python train.py --model="sound classifier" --dataset="synthesised imitations of 52 everyday sounds, one a clip" --train_examples=39062 --gain_aug_db=6 --input="waveform_16khz" --targets=["sound", "group"] --num_classes=[52, 7] --arch="transformer" --norm="layernorm" --norm_position="pre" --activation="geglu" --mlp_ratio=2 --head_dim=64 --fused_qkv=true --bias="qkv" --qk_norm=false --parallel_block=false --inner_norm=false --moe="top_k" --drop_path=0.05 --num_experts=8 --moe_every=2 --expert_mlp_ratio=0.5 --experts_per_token=1 --shared_expert=false --wave_strides=[5, 2, 2, 2, 2, 2] --subsampling=2 --layers=12 --width=160 --positions="learned" --pooling="class_token" --mixing="cutmix" --loss="cross_entropy" --residual_init="none" --optimizer="muon" --muon_scale="match_rms_adamw" --lr=0.0046 --momentum=0.95 --nesterov=true --orthogonalizer="polar_express" --adamw_lr_other_params=0.0012 --cautious_weight_decay=true --steps=4400 --batch_size=128 --epochs=14.4 --lr_schedule="linear" --final_lr_fraction=0 --warmup_steps=130 --weight_decay=0.08 --adamw_weight_decay_other_params=0
Rows from block 4, named by matrix and row number. Rows with one number belong to one attention dimension. Each number is 200 + 40 x the weight over its row's rms, rounded and kept within 0 to 999. All counts start at 0. After the name is the row's rms in percent of the matrix's.
# q: attention query, key and value (stacked) (model.blocks.4.attn.qkv.weight, 384x160, the q third), inputs 0-159
# k: attention query, key and value (stacked) (model.blocks.4.attn.qkv.weight, 384x160, the k third), inputs 0-159
q.24,097,179,198,176,230,216,124,243,139,164,251,210,181,116,243,152,160,144,170,226,218,203,205,212,241,223,169,216,235,241,201,194,186,250,263,145,197,179,196,195,228,202,250,159,236,230,169,111,164,205,260,246,191,240,224,223,228,164,234,219,225,221,138,256,245,227,240,253,217,258,232,224,140,175,169,211,301,234,163,193,145,241,166,185,191,195,223,205,226,196,236,178,202,145,231,268,163,174,264,262,275,166,186,189,201,153,180,193,212,191,256,103,197,141,258,228,217,279,247,202,108,126,203,282,167,210,161,223,191,224,178,243,186,219,267,119,188,126,201,233,220,154,252,155,191,210,157,142,187,198,191,213,229,207,189,162,164,244,199,203,131
k.24,090,247,222,201,122,122,209,167,234,165,121,187,222,210,185,155,263,172,197,150,194,172,202,231,215,169,217,217,180,222,171,281,234,180,189,232,163,173,272,134,143,224,168,244,157,181,280,215,226,159,206,195,211,184,189,196,221,112,203,166,231,249,221,250,126,191,241,172,149,194,119,280,208,148,213,128,233,208,223,187,222,193,170,191,280,236,177,247,185,221,139,152,197,185,190,213,248,204,213,234,221,219,175,233,191,198,211,220,231,234,149,257,218,231,187,233,158,230,178,190,197,240,174,148,178,152,246,207,181,263,271,164,235,272,173,243,222,197,212,161,184,170,239,323,167,264,163,218,214,266,238,238,263,164,132,171,158,144,236,158,129
q.25,096,229,189,219,198,184,201,243,145,254,214,123,178,197,273,175,137,157,213,266,198,155,174,135,228,190,201,209,165,168,200,184,233,196,178,184,185,265,155,130,186,213,177,141,240,196,233,185,164,204,191,277,237,215,191,180,216,223,173,93,227,162,207,232,210,248,239,208,249,283,277,241,166,214,192,172,107,203,153,218,212,192,230,259,200,238,109,143,197,212,217,227,286,208,279,191,215,219,226,170,206,247,161,199,162,212,208,273,199,292,219,180,233,191,132,235,201,98,170,202,232,123,202,205,185,252,243,163,160,240,135,212,126,253,190,216,253,213,173,245,149,212,173,155,193,150,184,163,246,183,204,181,212,166,157,229,183,124,156,214,189
k.25,097,208,226,211,225,177,132,146,273,196,222,225,150,260,213,171,211,173,202,157,212,239,214,192,221,248,272,195,209,261,220,195,126,203,128,230,125,130,241,170,223,218,192,223,142,196,251,177,258,233,233,212,217,56,176,210,146,231,194,196,157,180,228,187,154,234,188,205,217,110,172,172,269,178,159,249,132,247,224,175,217,262,209,186,190,202,154,174,179,168,209,167,180,210,224,113,150,206,165,173,176,204,204,210,183,209,196,184,123,303,197,140,199,187,171,293,182,208,221,176,209,233,266,248,250,182,159,190,235,224,278,159,295,177,241,161,241,211,174,188,206,214,241,183,177,269,154,153,225,267,189,204,187,177,204,196,167,123,202,188,186
q.26,096,198,176,303,173,184,227,205,193,193,236,184,187,254,174,188,157,251,163,220,127,147,142,148,128,242,121,177,205,182,205,251,205,197,130,141,190,185,144,276,224,176,260,120,159,298,181,156,186,165,166,222,146,106,292,253,163,223,206,216,248,217,95,199,239,230,212,212,235,234,266,198,263,187,186,174,179,191,200,152,241,224,184,222,176,221,140,175,175,141,218,172,180,172,175,171,205,189,246,225,193,207,188,217,226,201,173,191,233,174,137,274,238,223,171,207,183,129,214,204,157,117,208,251,204,153,229,206,265,270,202,231,194,219,241,183,243,184,229,233,185,240,239,209,181,195,211,222,211,135,130,221,208,135,198,235,210,282,193,227,179
k.26,098,161,218,121,136,243,205,202,212,167,238,228,230,143,194,233,250,116,239,208,253,179,297,238,233,281,208,161,278,193,208,183,218,204,222,154,193,199,285,153,157,216,126,146,177,203,275,252,196,97,274,128,228,205,211,199,226,200,175,219,234,162,233,255,164,223,146,131,192,205,186,168,225,196,249,195,232,236,247,146,181,220,220,188,181,203,203,136,224,184,190,179,158,161,334,177,224,213,204,262,182,164,199,227,144,255,201,124,166,184,214,169,203,148,212,236,207,165,216,247,244,178,197,210,218,167,173,228,212,187,163,141,192,253,191,202,236,209,193,151,198,233,261,202,139,211,274,237,201,270,165,127,194,177,170,165,185,183,153,213,208
q.27,101,194,146,209,279,171,211,187,190,231,120,183,213,234,227,227,213,215,163,161,177,54,237,191,246,210,191,180,222,148,168,104,307,181,193,210,193,221,112,198,168,236,190,254,141,156,167,224,138,194,163,251,197,162,214,179,248,240,229,176,187,128,166,160,161,174,217,192,188,161,199,157,266,152,253,149,214,142,193,214,196,226,198,158,153,204,219,280,232,217,247,213,235,224,169,186,231,231,242,207,233,191,205,193,243,169,287,221,206,192,151,204,151,246,234,228,238,203,178,174,203,219,224,141,170,226,258,180,239,219,214,196,245,179,74,171,214,206,243,239,190,218,255,159,195,223,99,194,213,223,144,194,223,199,215,196,168,199,230,292,257
k.27,102,195,204,175,210,246,176,134,162,204,258,198,206,196,156,266,140,130,253,220,243,213,215,180,245,231,147,312,167,213,232,150,202,228,209,245,236,205,227,201,188,206,215,196,185,229,203,149,216,259,214,224,186,166,227,289,172,129,135,218,119,234,187,231,189,179,201,189,143,266,267,165,214,197,175,246,164,182,209,255,182,137,235,177,119,295,238,195,147,228,158,111,227,222,239,233,185,199,178,223,226,142,206,227,173,144,178,277,170,263,149,196,191,186,266,198,183,178,184,222,253,230,156,256,167,149,208,211,182,129,132,193,140,211,192,141,244,190,198,156,253,191,212,207,265,153,197,178,200,208,271,192,127,247,217,125,178,162,198,226,215
q.28,094,202,206,170,245,172,246,162,245,201,259,204,129,171,199,211,238,226,211,155,140,146,104,253,212,198,236,154,213,162,172,238,179,176,211,228,153,199,183,231,127,226,247,273,208,211,225,242,199,156,207,243,187,160,300,246,237,234,146,235,242,178,211,175,217,144,172,234,174,196,182,195,164,161,254,184,194,163,221,239,262,199,189,240,251,178,197,202,188,252,182,239,193,230,171,175,188,206,151,186,170,249,262,150,155,233,219,330,195,209,146,162,210,162,181,134,242,187,137,128,202,170,189,228,238,270,193,210,218,241,198,144,224,247,174,265,175,228,221,157,188,284,250,157,140,145,206,201,143,235,210,252,103,142,224,171,177,141,203,156,239
k.28,087,191,162,247,236,219,166,246,198,205,271,193,217,198,179,180,155,225,210,246,168,232,137,205,269,264,210,168,241,198,169,252,168,260,266,197,191,183,159,217,179,171,233,166,215,186,258,139,175,206,248,178,212,190,217,130,168,200,176,247,208,229,190,246,285,238,205,186,142,138,186,204,232,237,273,232,158,207,101,274,159,187,227,205,183,226,226,172,194,302,151,220,211,144,152,226,147,213,250,175,156,176,169,199,222,146,174,238,138,219,218,209,266,168,261,160,250,271,185,177,185,242,220,183,200,233,190,172,223,204,197,217,176,291,183,181,268,186,148,248,261,190,173,208,214,248,206,127,255,255,219,147,131,149,280,220,236,219,108,185,189
q.29,100,139,248,165,282,154,193,153,220,205,214,176,177,220,239,186,209,105,310,194,199,206,211,234,206,217,221,211,200,190,155,126,169,174,190,203,196,206,197,213,302,178,275,176,238,220,160,160,203,136,303,157,233,239,247,159,192,142,231,249,220,166,218,169,209,217,219,220,224,201,202,207,226,218,192,253,226,179,181,215,246,183,166,156,217,194,243,245,180,203,177,229,151,284,134,143,127,242,220,240,165,236,292,169,144,196,203,144,200,148,245,173,171,228,224,155,183,221,246,164,270,190,170,182,301,221,229,169,246,163,211,189,246,195,227,204,214,233,165,205,209,246,113,170,200,230,276,135,167,207,162,131,174,219,191,194,165,261,186,249,137
k.29,097,220,208,154,156,126,240,111,168,290,228,164,216,153,178,195,209,171,171,212,151,188,136,184,241,201,129,203,221,263,210,221,180,250,174,120,218,174,226,139,223,198,235,198,226,187,173,309,166,244,156,181,213,156,208,230,213,260,187,204,254,309,207,191,211,193,217,200,228,260,207,138,229,249,161,208,175,212,247,184,203,164,232,160,207,171,136,120,199,269,145,205,198,233,151,188,246,160,176,226,266,264,246,213,148,225,176,180,271,166,155,201,175,181,147,159,223,233,201,199,155,271,186,218,173,270,187,225,256,268,205,195,176,192,204,236,215,91,143,254,175,146,188,224,236,220,215,237,174,216,184,218,253,171,282,231,163,209,198,206,239
q.30,096,200,201,217,258,204,244,216,209,236,241,177,156,156,224,186,172,211,184,187,266,267,193,243,143,190,236,216,167,146,188,227,260,247,229,223,233,183,111,223,203,235,231,229,295,147,218,155,191,226,218,166,190,252,172,226,277,93,226,193,188,224,133,188,261,150,220,234,135,169,202,211,170,161,196,276,246,174,218,171,119,197,252,239,155,171,218,191,199,220,229,225,188,258,192,190,188,208,295,179,214,162,198,238,149,228,187,193,186,184,206,182,168,152,243,146,198,199,169,120,158,140,148,148,107,243,235,200,143,178,163,208,192,256,205,204,250,206,270,212,134,210,244,118,187,253,115,189,230,225,212,113,171,261,215,216,240,213,203,190,185
k.30,089,217,219,140,156,286,256,135,154,113,251,155,211,205,163,234,262,228,175,98,236,221,183,107,146,193,215,221,198,180,150,171,149,269,180,222,215,155,183,259,123,214,194,225,118,191,223,253,267,192,167,233,223,204,244,249,160,186,143,221,230,158,249,217,241,219,185,211,215,234,151,163,213,193,220,174,184,210,154,175,211,242,187,200,201,248,163,162,207,306,209,228,189,186,165,172,224,235,150,233,271,214,147,216,214,207,176,240,187,235,151,253,263,236,178,263,174,269,211,174,218,251,245,198,214,174,172,153,194,219,201,236,223,162,288,224,147,182,198,151,190,208,262,292,197,160,185,160,145,224,255,221,167,178,212,225,171,161,164,151,224
q.31,094,192,195,208,205,188,218,85,176,178,206,186,135,181,234,181,170,167,250,185,256,230,148,163,258,161,220,253,175,286,248,171,209,183,205,190,229,244,254,151,171,188,223,191,206,220,246,196,273,185,192,196,237,129,172,173,197,195,165,164,133,174,192,263,195,159,218,276,229,168,161,249,170,154,217,160,155,193,208,235,302,164,221,284,168,178,212,132,182,143,163,95,205,206,174,207,155,182,255,215,153,241,149,235,226,239,164,139,229,149,232,204,187,180,168,259,206,227,142,199,208,185,214,250,244,191,213,158,209,185,218,164,201,184,182,139,199,167,97,242,231,278,243,219,272,252,185,150,243,283,186,211,192,232,239,215,123,167,201,224,217
k.31,099,207,140,181,183,175,175,145,209,188,181,239,189,234,232,199,166,264,193,240,180,121,148,198,201,113,269,182,208,269,114,205,203,197,142,194,205,142,208,143,319,129,183,168,232,214,210,195,181,169,196,241,194,139,317,280,239,193,239,227,200,222,194,188,166,250,193,221,190,207,215,193,201,169,242,212,149,251,146,160,238,235,164,221,157,221,184,229,288,197,194,262,247,239,69,166,106,197,168,194,188,171,184,247,208,224,219,178,230,251,195,178,158,223,209,223,180,217,193,194,165,198,245,202,252,214,246,179,232,187,255,147,212,195,216,275,179,192,206,193,151,184,247,213,167,221,162,168,274,166,178,154,218,102,171,195,166,143,166,167,209
q.32,100,220,252,252,188,174,246,205,192,238,195,237,226,288,218,301,154,246,172,232,252,144,177,154,174,86,180,166,161,194,143,225,201,184,218,223,201,245,176,167,242,184,276,162,192,270,166,151,218,219,252,246,187,179,170,129,177,244,206,208,112,282,174,246,305,128,149,178,185,230,239,200,225,222,174,230,214,193,174,184,250,110,137,153,132,266,219,253,175,134,205,161,242,201,186,180,155,244,204,218,171,215,179,166,160,192,142,138,161,220,236,161,224,203,157,151,199,170,212,173,271,234,193,219,216,190,180,211,182,190,168,198,195,227,179,136,203,257,196,205,184,139,186,216,157,201,134,233,245,245,245,212,174,210,141,218,213,206,207,257,166
k.32,102,186,250,138,133,151,218,138,198,155,269,213,156,157,184,249,232,223,212,207,203,196,224,191,240,233,199,195,215,242,256,163,224,249,126,243,175,204,232,191,201,204,107,188,202,176,197,246,183,197,224,255,161,155,185,218,176,216,242,234,251,234,109,176,84,189,192,226,271,190,198,156,95,221,216,255,229,174,212,197,187,183,195,154,224,244,202,262,245,181,162,201,148,124,200,209,241,224,133,221,132,199,135,231,185,190,186,184,209,225,220,211,193,179,198,192,260,199,202,217,193,199,217,257,174,182,239,193,225,315,227,169,169,110,175,214,207,179,211,110,128,274,219,179,213,216,238,231,234,195,235,236,163,82,173,181,218,148,270,197,202